python train.py --dataset="gratings and oriented noise at many angles and scales" --image_size=32 --horizontal_flip=false --cutout=0.25 --depths=[2, 4, 2] --stem="deep" --loss="cross_entropy" --init="kaiming_normal" --lr=0.0024 --beta1=0.9 --steps=12700 --final_lr_fraction=0.05 --warmup_steps=630
Rows from block 3 of a small image classifier, named by matrix and row number. Rows with one number belong to one channel. Each number is 128 + 32 x the weight over its row's rms, rounded and kept within 0 to 255. All counts start at 0. Numbers have three digits each.
After each channel's rows are labels from the 100 images, of 14976, where the channel reaches its highest value: "responds to" is what is common among them. Only what is clearly more common there than usual is listed. The data: gratings and oriented noise at many angles and scales.
# r30: branch 2 reduce pointwise conv (model.blocks.3.r3.0.weight, 64x256x1x1), inputs 0-255
# b30: branch 2 3x3 conv (model.blocks.3.b3.0.weight, 96x64x3x3, transposed, each kernel summed), outputs 0-95

r30.10:105114091091156152117083100130089144105093148109089111167150117156066093083125114125126105156084131103070094137087171074142139072155108090059076164148168108053150182078132074097155173135165131132167102114171123141178130104105111132116123094075127127128136133093123113125141135099110197148121081113112125115126121126118115134102186078140110111058087160129127128155084111100097111089116100178104131077162143120155101111122109069107173179097093111127119088116182082163136176064123138126096174216134114090103115116088101088102132096086165119206105117159163075152141187161076117071152103145097168158082096122084153084096170074111126134169064079123094130121133143131092123138148071079121076162163151156118098094125100091109130089170087146108132179132103150175093138120132121
b30.10:108096158148172181089108122107126144152119111116157094104121148156141125192157144071137107138149154159130106108129165051108109127129108162127018045141161113120144097133124137125118156101074178136104117132143125167153109120101178150144101102169048119134070124134121087079103130172076079115
responds to: coloured; stripes at 165 degrees

r30.36:159126142136106073162110146137170182158120154147198091076190107144128118131125084142099098121107137144100149126115104114156116118128162130131115127047115118093145120167186137139078142091163157133084150104120111116120138105109128149090149143144161162085119133135140131156154101144150109086172136131147127149153129117116077155109091136136094125135138104118113107124130114139130122143130108158074111080037134132151172104129140140118126106134138139121129125158091140144097148129134115148131138157143152093159156154217167080093194116174130155093038146128165136124090164159128181140080122138133208115099141082156079154167103147160142086088074173093128089096142067108164094164122228141128094112060087019055152108095082149066078098115194125128112097111023088100154173118115147
b30.36:108128110118111092209065129176142181104121110110115140103096121114171078132113100107113110125090101135118173106113084080101120145094092092118138107148144099255174149123112107089109148116130122130098108108152116100221155103132132100113139138087092196111115114093083094143113115127142115147
responds to: low contrast; scale: very coarse; dashes; stripes at 0 degrees

r30.48:129129170088053156092086076146122073146075087141108046127117154126156158156082153109125106086182094134137118121149125151128105154098161150118085104077079061172056074142138148093133117137092137114145118149115123140087129098085154114104117066165101085150110115132127128143140037140110134084133154103106134053141078097092142069073120106124112074136092120105156074149080126161117154083134198052116069132130130096132125106114086129093111135164121171130111089080098144057130053128145110090047124094098117126125141102129125156125092186103078141123136082081101144129108098118164112114142099137101119091120154129036140139122114158132085123137073119135113138092126120144159126089069075118083112118153123118086088093159107114052159101105103119086145107108167174138082128095120143
b30.48:090086091033172159129133144073070123082100106105116117051134090063087105175090101120112113111198102169141132136124167066118126119132115110152144178064151093125076163116128096135152131093127135138088133159127148127143141120129068151151154156114133150100146106111079131095144127097082079098
responds to: coarse

r30.22:091109103157155135128157117069094111133132076109097164104095136123130111085129141115112117127133112154095132133142118152087081099093094145150165150179101172107123098119088126129070152132127076124142128113192146129162176156121153141158169065171117104168170159131164122133132134148130131122115179146100129130149093155152076078156152166080101125176102125114130068140137104159120134128152156140149153142131121154142140118165129092070110123155091141154103106153152134087157151156157096138162130111101090155096091146072109141168109116097106024099155148118096093110085042066076088178123060099135104092126081143163155006050070033124047120097146121135152124107130153112146117106152054169143137159084159149148142156160133087173052114111060141149094147131167118126162143108098127
b30.22:085105081110080105193132127169143134082130068098119128074117119083152087108054160133082122094057101101120114091134066105050132119094117098093130153098133117183135136074164109121114138140122166113129126110166117112117127127154125062167142036128102130124117116083131112135079128096090145108
responds to: very fine; filtered noise; stripes at 135 degrees

r30.37:169095104143145097167179141126125205184118161135206133181134109157109087100094166157071120116128099137093152083112145155136118114109167116147136136095107106086150110173169149141095142132166110106117108139125116120113120101125137132099138132154147147092133129154118148140136097157162131072133175142125147134157132108102101130122089115153110139127134116133109124124127111120130089127086141142106113118050096129126142073148129132118130125123109160142161125152089116157105130121173125128107130170101159077169122112222174110102189125179127169090074178136138099112084126156144167160089112151128207117142130066140103116134108122166139112106071183109130064127118051119179069178113223123150062092084075039055146131091104137072097138073184137142077128101012062108142159113100165
b30.37:113100119123120123222119119128133176162162088090138114117112129133173079150119139118133111116098054118132167136134134074118100119098132090103132117131112126234146102103107083108126131157137135101123117125157129136213159087130119079129150143132096188121098064106005117130134100116140105131
responds to: low contrast; dashes

r30.35:087099158021163164151142038140105099134189075170146167153130106137147129149135125112157177150098168124119058152101141095152188086131125130108115204155106113087129136123118125139122128201087122121057143139164170170167154108159132104122112108133126113100130099123097116108108152158118116101066124093153100113104085167084100143151152138131088084144057111121105104100103083095099149130091120187137142062145133167122065133130129084090130178132102114123111095140114114134178101094177082044140105132138102161108080073096111133113125050118097146086148132108100053078139142130058114080098111120148134104095040120085168159149164156144127106147109103127155147135114129130095104136115048135183172120147151109112086120100094095182082116138082137150113139101129151107087121091132171
b30.35:145117168108137128104122110115111109065127108056122095147138146191108101104112099126117142109067124144139126105150087094100063088103147108102081123122122121104125106139118150113131143081083115152110124120095132160147138119167118128158162114144087087186086125102115110028103124116056004153
responds to: stripes at 45 degrees; stripes at 30 degrees

r30.6:088116158127093148078163140164162129133085101099107078161116106109127108124081167103155136045121112166094179153152093139159124150014119107135129126121118136132083114119083198169087114131128088181153014142143113149090116119106163157124085086120126086136118110139141102111137111136137135092150120150049126102141089165141083055087113109077141115138159117067142162142154096125111169129115132129143064132134076092152133128115092160105076165147063092114117115159114130035057092174130127114064132138111122106107105113096119150092098136096096142106149101104101123120150120168130091076108084125108115103102115104002123107137144116141107135118029116117093125102105128106130097109064096087113105134170139126084077107149101089091169094111100133122130118119125146123107124076116176
b30.6:107089179094104160120137175128112124070131111110111146088104123101069098136081122126126139107210147164128145172111151100154117117148087191167106182105138109186132162101154079158098144115150119181100159199148153146145120119145068108156132159092159169097148143155065114089152163070081156131
responds to: dashes; stripes at 30 degrees; stripes at 45 degrees

r30.29:097080143131126123132114168147130105137176171140138150145196133145131101152173192094162149100095094089126126096139141099154156097109141137145082104122154061104086224107143133124135151163137107134096125180139073139146129078123071090093133085166136123170109145140086110120152093152133130078142164109107074127130094081196144167099101042163111141124125126077135160148115110129149137133056176082114039092140105127084072056161072076141117197144138132170113112128166103130000130107172142129118143167103138085122165095113110146091111146148124116124126082087123151121125184141165120136140119104057179051094154129085123101089141120109119124131089161158140139151113146099128090076090132146123158149133066123103102084119072108125177131160085113104072134136161113122130115141101173
b30.29:080146128140071095181152117137155142141156101144127158082097117096161078134127142023125110110147144180132121153118119187156125151118090086114133152170182131125104161067124054095116178060145073146141148100083162142103076108115108153074130137110127104104171111098116122099168119114147134074
responds to: coloured; stripes at 165 degrees; stripes at 150 degrees

r30.43:102151125153126140062136135091120096182143100138124127098113160160149069121135092112120115125173133179133120125121123110099054084119110120121134100127120159080118141112118166143148137150124156190100073153164112117120124158073141151129058108154146146132102104077121024123164126127135132121142130110096126151094109160112092105096127104118139120175170131111039135064141098144096146129119109138145115172106081146146148146129150140132103127105075126099126095194095129112112139151133118098104144155094168067183185105154116159093111212149186146086129113110093242167137153125155083103125106122091162037038217120077143136140151154100130125162090104120060111085114074089144055069131079125144105154163139174094114114069058086109140119132119137134136113114134136113111121123100181
b30.43:125126183105118146130135180174157172205117106140185137142132108123105082164135107141140133151124078134184103113153194061146166115156099122127162135115158100161201191140157119139148202104084154164101053188095164120124100167138072135152169154141133164136143137122127107123126134127079133118
responds to: coloured; stripes at 150 degrees; very coarse; angle: stripes at 165 degrees

r30.51:099135136138148140064080122120083090148117068134081105104097150109146099134118108053151118105149133131143112130115136101104110060124143161133119124117139121103126160093145145140142127155142121124071105161149126110122069124075173119130131146155123148166117140094107064168171114123112151122120146133080139146113125054106074158118096075141152102118156141135056124104140108135146129114100150100142115188133072148118118134152144182135111117137133108149100144151109108164108127137178142133119160168090167034167164166083083151124084186128168132100097063127114204170137143154146082098145125120077150059050204153074119144147109142093140129168035084100073141096122090142114056028132069145126103175165107168100075124080093079139136098166104131101137165146165132171149104132116197
b30.51:122185154137174163146135148131109140142143117146194119141136101125128079139138118165202108132159106120183111103143152093160170105131099070102116195159167086192118196156129138157163198122122098173100062177138160094153116159144121135147166167133079158111181130179151091102127140123111162108
responds to: coloured; stripes at 150 degrees; very coarse; angle: stripes at 165 degrees

r30.11:190089125089087070115120117124157173155099131099188067084135170120116137122117085131096083107118068130176107088135121130131102157133133133169114083095093113165080120169159130109114173064154149101113101122129131088115057073118139124099098101138141110096082120155130101141097057132136138123104141089093135080167073115141165103100121126110118134117064118143137096086126105097129097125124094146117105083059152107144131091110129138110132099083124054124090122137094173098118091050082108117118067128105162106148119111146177086097134133136124150132042124102119113094096149134120107138095092158145182104106122083102122156146125146138082079153086163082085088110102094120164092160034213097117110077102121082135189101098091166080141136104185090160138089121068088047109136150143138
b30.11:141094130131117113176118128142163144160099127098060174121133108123181120140133057162115114105099072103105173129144111153151107133126127135185150078076115141227148149107157132120133076101126150104105196143118117106186169090101123113143089155096116191107080091100062133131173112140175095099
responds to: low contrast; stripes at 165 degrees; windowed patch

r30.24:130133156173110102050152155192119153103109104069127171122109131121128135122105180097181153071137129134099187141127090158149168120095115107114068154105164090094087162108109129136091061141166105151090107150109112149151110065103138104062150136152154120154091158174098111139096126123120132183117153011112111090117126133142196172092158079081181143082083116128120153016088145105165149107094105147157067138165112123135121107143111182149137157154135077052113074133128118176074092106127143232124098116134135133072104139102153125166123132069121101166137132061094097113131083132170126127108080121120066146102057142102112061090126070116124162103095148148115118137115149107117112132118135134133132134171124139125146161164133154125213126155117147131111118121150150139123135113139159
b30.24:091091127103121166135121127127118114091135085128071168128087098106135087100082082127049127104125139143123142114121052148143159108108091180193095199106123156094136141074156083137077069072162120141148126183135163136099122081136171108110126142075143153095129161161116116134113132110164199154
responds to: filtered noise; stripes at 0 degrees; stripes at 165 degrees

r30.8:145077152066089144084144125160134130128108103115146115125158138126166139119096160119133130063152110128153147081134119133123117147103171133111063113062105030142065105156107184123142080131144104157167140150084063145074135096111099158097159106104139071104145106111118124147127047115101110079145115142107108083105124125094154133082141116090133123119112160142153095146115123108175114106101166098129031155101105091139116066108083128137091145150145126127146100112102080104047055138118158093071118074150171154145111080221186150149130123159100156121162133063147060149086110123165165150105127130122150091117113119034167128105101141106129137070092177175127154105151127122179033097072155115123097113149125077094127078121136121100168112107157124139154140142107145149073116103111119
b30.8:084146117076142116166107120106138092042069168095121136119113123087109066146148108093130062086151127175080134134131168130141121094171109063159124085155136084147116110163126111141059150094111097114121145124135135119212129142085089164129130134093132159152081147082100065106161125133127067143
responds to: dashes; very coarse

r30.32:087131107121184112131114089095076110137141100143118133073083103131112046121139063102130114162162135082139045096132144079064068080166085072120162132093113149079159135123114088151114121128147158091063128077152202083056142105102126116068077096091093118132090083115117060143112126066098069150098086117112138116129102116099075121128148095081149126153089125187113101096112070095134076110147110101115137134115117163195114146128148119116099067082135081091076144117113096108147094114082144094166135099124117170157136122095104140097046135123126096096147142105120079118115114115114135102135118148098108096117175155132126153160124108118064166134144089130120119108137128086122128099142043124174142074153119096133106129084091143153068064173068110137082135144147159121107071096133159
b30.32:102143093128089080102082133156152118094100105144157069140097101106129136100118136130123120103062185081134115049124096129115088080100157072126150076143154131142136131139104199115106148130085088076088061081115093096155134116117131145139151099119076112127116205097156132143072071094134094113
responds to: windowed patch; stripes at 105 degrees; angle: stripes at 120 degrees

r30.57:078134147106161135115164155150111108113127129152177115097108083151132105168100128101140160123161172101155088152132080085099097089088104097175168141083131149115147157153065147149111078152129110124128153085106119097017094139124126166099119087112171090119107105105114073135102106096093068191141109138131096125088123149140082071093149143038136151139150179139161146108122121111138051116102156215110135113198104111099086069127124136138128100099136087101090102171123074145126055129121226157114128122124140128125102104093121168110059146137116148066150132093107139112127067142163104087109081159121130095108096125063104143159113128117136151126058100136099114133102052107130088073119116132141172125132085094117095146090113147141149129196134124132073136174182139173137085118125194
b30.57:104151105102114111108135119107130053118130099187185117176117074151117156084146198101135117134102146065152145100135128152158121109175147118100129193193083140121067130145105165151068170144129103092132079092084132104130126112088159117099143145133064125107178174147167114112091127069179121105
responds to: very fine; filtered noise; stripes at 0 degrees

r30.18:082116126136105094088165166082115138101072114104125097098132111087136092108082090120096092073170135159149103146128036112140085102053124108154179113088109206104112109140067129155061120117135136115096108144166126076091095157120099142153122129108127150145106130069166088108151171113134140118113146155142155167141133177076037072114111154080131090182117138110121094130139084201085106119180120117143155156104135173128151150095162119120093071059069146089067144168101123078203122114182122093136142135118116175129108099092148112125140120127088149103144163173144090117123099125122151138121179153173106138110113159106146138210148155113155121146132177088125155096164144089100108137149155156087155102107055095130151097114061101108117136104145176110100078114108049095125176151144170
b30.18:138152090085136022128097127178128141110089162165110110122096138106126100053111164144106074127095115115101105125099146121045075163112148087118146119108128180096133143166108153160130082113157078145114099040150132074129144149118104149166150120144118149126176117076160092125083152127087110112
responds to: stripes at 150 degrees

r30.7:097136145175089132070119132124095166106093115131113089135112107093162104161076122130152160035170157122132097124134073089114083076068143112147157136102131187113130072124109154113097085143086127137139055139161088122057136151090089145166125127174118143177071094095173098108122130138145128013134158153108156136143127147152047052080068125079105116200160168100115109155158086151080116121098141114098098108108084083100142143124182123115106152149063159115133140160095120018079129144161095101082131115089112097158168107118075135130081144136113111084129077134110136117104130123133118100150105120127116086093173109104127133139142104088126150143104128124078144086108145098108063066147086152119162107139081131121106109122094126153149070156143115107088138188094130115139106127131184
b30.7:086146071093047094087121140127158124139151058137111116139092088123120137129084170150120137127076064089135087119127135151125106099091105073084140182107102139107079148105166087178171166149154091059114104113154151104107123066109071090143145098148147152117114101111132128088087103082123173139
responds to: very coarse; stripes at 150 degrees; sine grating

r30.13:176155100063138158099085088145161106099132155099131120152156121084115153131109090084121102091112088101088064129140081094111116149121133091126076143162134065170112188106123122087139172120088183088106081146178133098166130104100087104133106093159142106107070105134106097125117061134120154101140136099101129127155119165144117172085172066106083122110108070146145097132098100093126137092093143117146044090126139130135118111079112087133141175141089097144117097092183129146051154097145092128091158213068110090123148105132118136115101154147091096149127057170174083158121172119130110161166108134156169156077146191106151089094136093091141137122134160104098155093127103130155106073092063149148158100158056169136108189126100166151134073137095108089129110145083063122156101164170177
b30.13:107143178191025137111126129116134137090140098087115138134126082134129121189065118154139155172118046158102157145120067145126117135053138142180093114138164171149104161120143109181197131173088103097115168106174131134120093122114122141129167149119144152161126119101149109092114173074110102141
responds to: coloured; stripes at 165 degrees; stripes at 150 degrees

r30.46:134132109170111149061118157155165116104074172065126078126136128113074115076127132089092039098087058095143118126170140161120103147129062109155090062087133129172074156121132095160146127051183152112135061110103139109152115104102090093118104096138175180140134100152103087127073132111143083130062137096055108142144065094122159131108117081106140116078092133112105136047119107085122105117100032146128169078157100135118132106154151145080175110113091044097115106119137130150134129066139092140062128137126106107145104106109114103128105134076095137158122121099068112132149103165093105082133103123129096116107080142116118110143137127148122123132111123156075140121120116110089077089128116092097140107179077126166146114133081149074163142109105102087134103153113072094099095208155164
b30.46:143094116141108044154095150174137137165099091122110183125068102135163142162100107142114135120138138154095167144114081118142136119073111170144113145140137188212132133113153065155136082142129158114148196157142122160113117103132175133107138157106143109028168098118110147105157143096164200094
responds to: coloured; very coarse

r30.17:092158085168105126118090107121087166107081140085081102099100122124068096115093105109124093089129130089143096154151079107102074080097070115078105122090151157076126108114147063114094128086110102140099098089104113129136180106092140115138133140114162188147124147129113101136129128097122094176113145043137112118118135155091157187083148129127175061138123161144106088049064144130154151108186040127107115157130179172104140128117163162153079116106126108032108108134079095168182130115108116136094167120073100101126156142108119101091098180089097134151121060124158123145164117144134106148141088092126054105089149165116064120132157063129146153126099123082085130087132122122090119106114084115100085145118140115177117135168135094113189090173087117073085137197124165160090125124082119
b30.17:113139127083109097068071170127122114066103135173129096137106086101118128162089089122079108102073157107117129073091068146135128093087106088148098135130150148129082126188144176157106056122129060147047106115129108115146089085143138140161129129068114134097132178137162100143120126087089156158
responds to: very coarse; sine grating; stripes at 15 degrees

r30.31:154138128086105162095145084124113120105145087110159121138122139083132185168113156086146151070088128124135115179102044103103143114075135138122082154168108083141068134100132110097104139157100118112116056132158094150157166162090113129122114093147163090059094124112140118123171076101080161113168128104131109098106119104078111150092138145114101066069110142132169094135089070139099129063131110144112080102161153138104121094049076111120110176122099145068109075081175122077136151095150119107086133197059088179126133070169144144171148144125108109123144101137189082172115180113159108131135105141117172155036152158060168155113126124107099142151113126135089092102098123133156098054090128154147172124139107155124109136136079140155108129128126069126096110109139079120117027140166159
b30.31:115144136143048143090109110047171098114123119109174103114129093153146148154091153109148110140096043118100156093130094195146164129115171121160076063157095212107089146145140133166148145154119114077105143084117120116140111125118148172144096128109123154158143106084160108138156203110146070128
responds to: coloured; stripes at 165 degrees; very coarse

r30.28:118090158105088151152106137167079109119121096162174080154106114118169146147113140105146131102175143098172075137110138091126103110086144178102159136088120113133121140148114141090115143129094101071176164130104113087009110161078147152132160135151089103157167105147164086141161129065077131143150159183171142122149153144079117116088128128085146088145174198163195128206143132163151117079146173101119142128148130065140117123131129104142140135150146153137073071100186099082138160117165199145139146102128123134115162119153089156136129169142124017096182130081114104117055134081185153172176112129098131102173121144145128113043078081103078180060118115169140130112156157160110073090137091152118162130127144131063124124186144133099120116135104126107140115161158152115122157120138111
b30.28:079138086097112123156141123125125050151080130198122131110117108086139144102093172100103058115087103092129103065133124091075136104126146067097098130136146099110099081131089163097097164092085174086144129070155158114121161137107076129137108126126060133142114123077147071176088083122130123112
responds to: windowed patch; medium; stripes at 105 degrees

r30.20:111105116120165083144127127118100111132133131116111114127151110144113078086126080112127086144118108090091057117086121084138120070139092084085140152136158134066155117130136111117093163108173146072091132088162158076092115117064109135123100124054126144169093099102123056154138149087089138131112066096140149142125102078079048111083154053104117131116133148149100122060140072114095061106130121151138147125129127131165142166137133110126121069033122141090062119110115101168127126095114126054080145151157129115098139116121077099081068120089160110097106117177132126104133107162062088056157058135111110159089160119056136105155119114118091110130077119083067127127088108070074134126102083131120102117192096165119093102089104108088114102166122115098109130140118084146089089111143177
b30.20:169158135141154133084125156128143113132143169182169048163139132180162147103184164128154122159135171108128086105117188131130134155175150103089098066178121119107141055193132201133156134108091120145125056121113150115148130151088144166145095143171070130125129188137172121137095103092117156139
responds to: filtered noise; stripes at 105 degrees; stripes at 90 degrees

r30.21:122079117121170132154162134135121164125165133124097187132136112156127103098146172150155133144136132119092147125047130073129182100119166088112093142155157136054185160112140140116090120144134091085089140155107086128175148080120121122136167107131127196120093106131094124092169121099088149143082089072152093142064083112106091135128143087201115117124139126101053135087076096129116127106148128119185103136159081166101100117096143137120089150113116152157168133110082047105132155192146112131164134136150140078134163133106056103139084127131166125083101067134135101088100122105142075102140073145108114139092145096148112136139076129119041134107142054085140082097101107104090071011136113078161093144130154145134176075079133118134115152140150103169067181115139139091133075096124089
b30.21:108134116142135109128099081127128113055102101107094107112096108073186129067091147092126094100133131064110147106141083136108126089140122108108104068147085108134141110121102120036066135080176082119107121123094077119173102112119124073089097100088063107055112153095092117154138115158128142131
responds to: stripes at 90 degrees; very coarse; stripes at 105 degrees

r30.62:139105141089137133071099172177148105127153168096126146172167097101141151134137159070195146091119074074084106120124094088141169135102158114127059152119178061135076200115124174095108108157112111137132101157114045118155125105136068143116175123154173139123105101135078107071160128136133107116167132095110067131124142108180150170116120040172137166139149116096144146142134107105134103120077143100138088071170108132083073100116127072165135182151119129129177127114131082154001116145168137131134153119127155143099106085161112168144097109125108115146180091068147115124179100117173121114103115130158135136113092161072152084104145118124137140107086158144110165116164093106126102085098131152165163115138056136137117153118094146169207137155143106126068140166151076129143077152149196
b30.62:105131085120029103132101089120158096061138130130099183099112094101141115121063134092098098094092160177103102164174094165127102126127099122122094173140163170091120088087161063138097128124130065166144159118137153099100085123115082104070135095112133124128127122131174087122126120083146180083
responds to: very fine; windowed patch; stripes at 120 degrees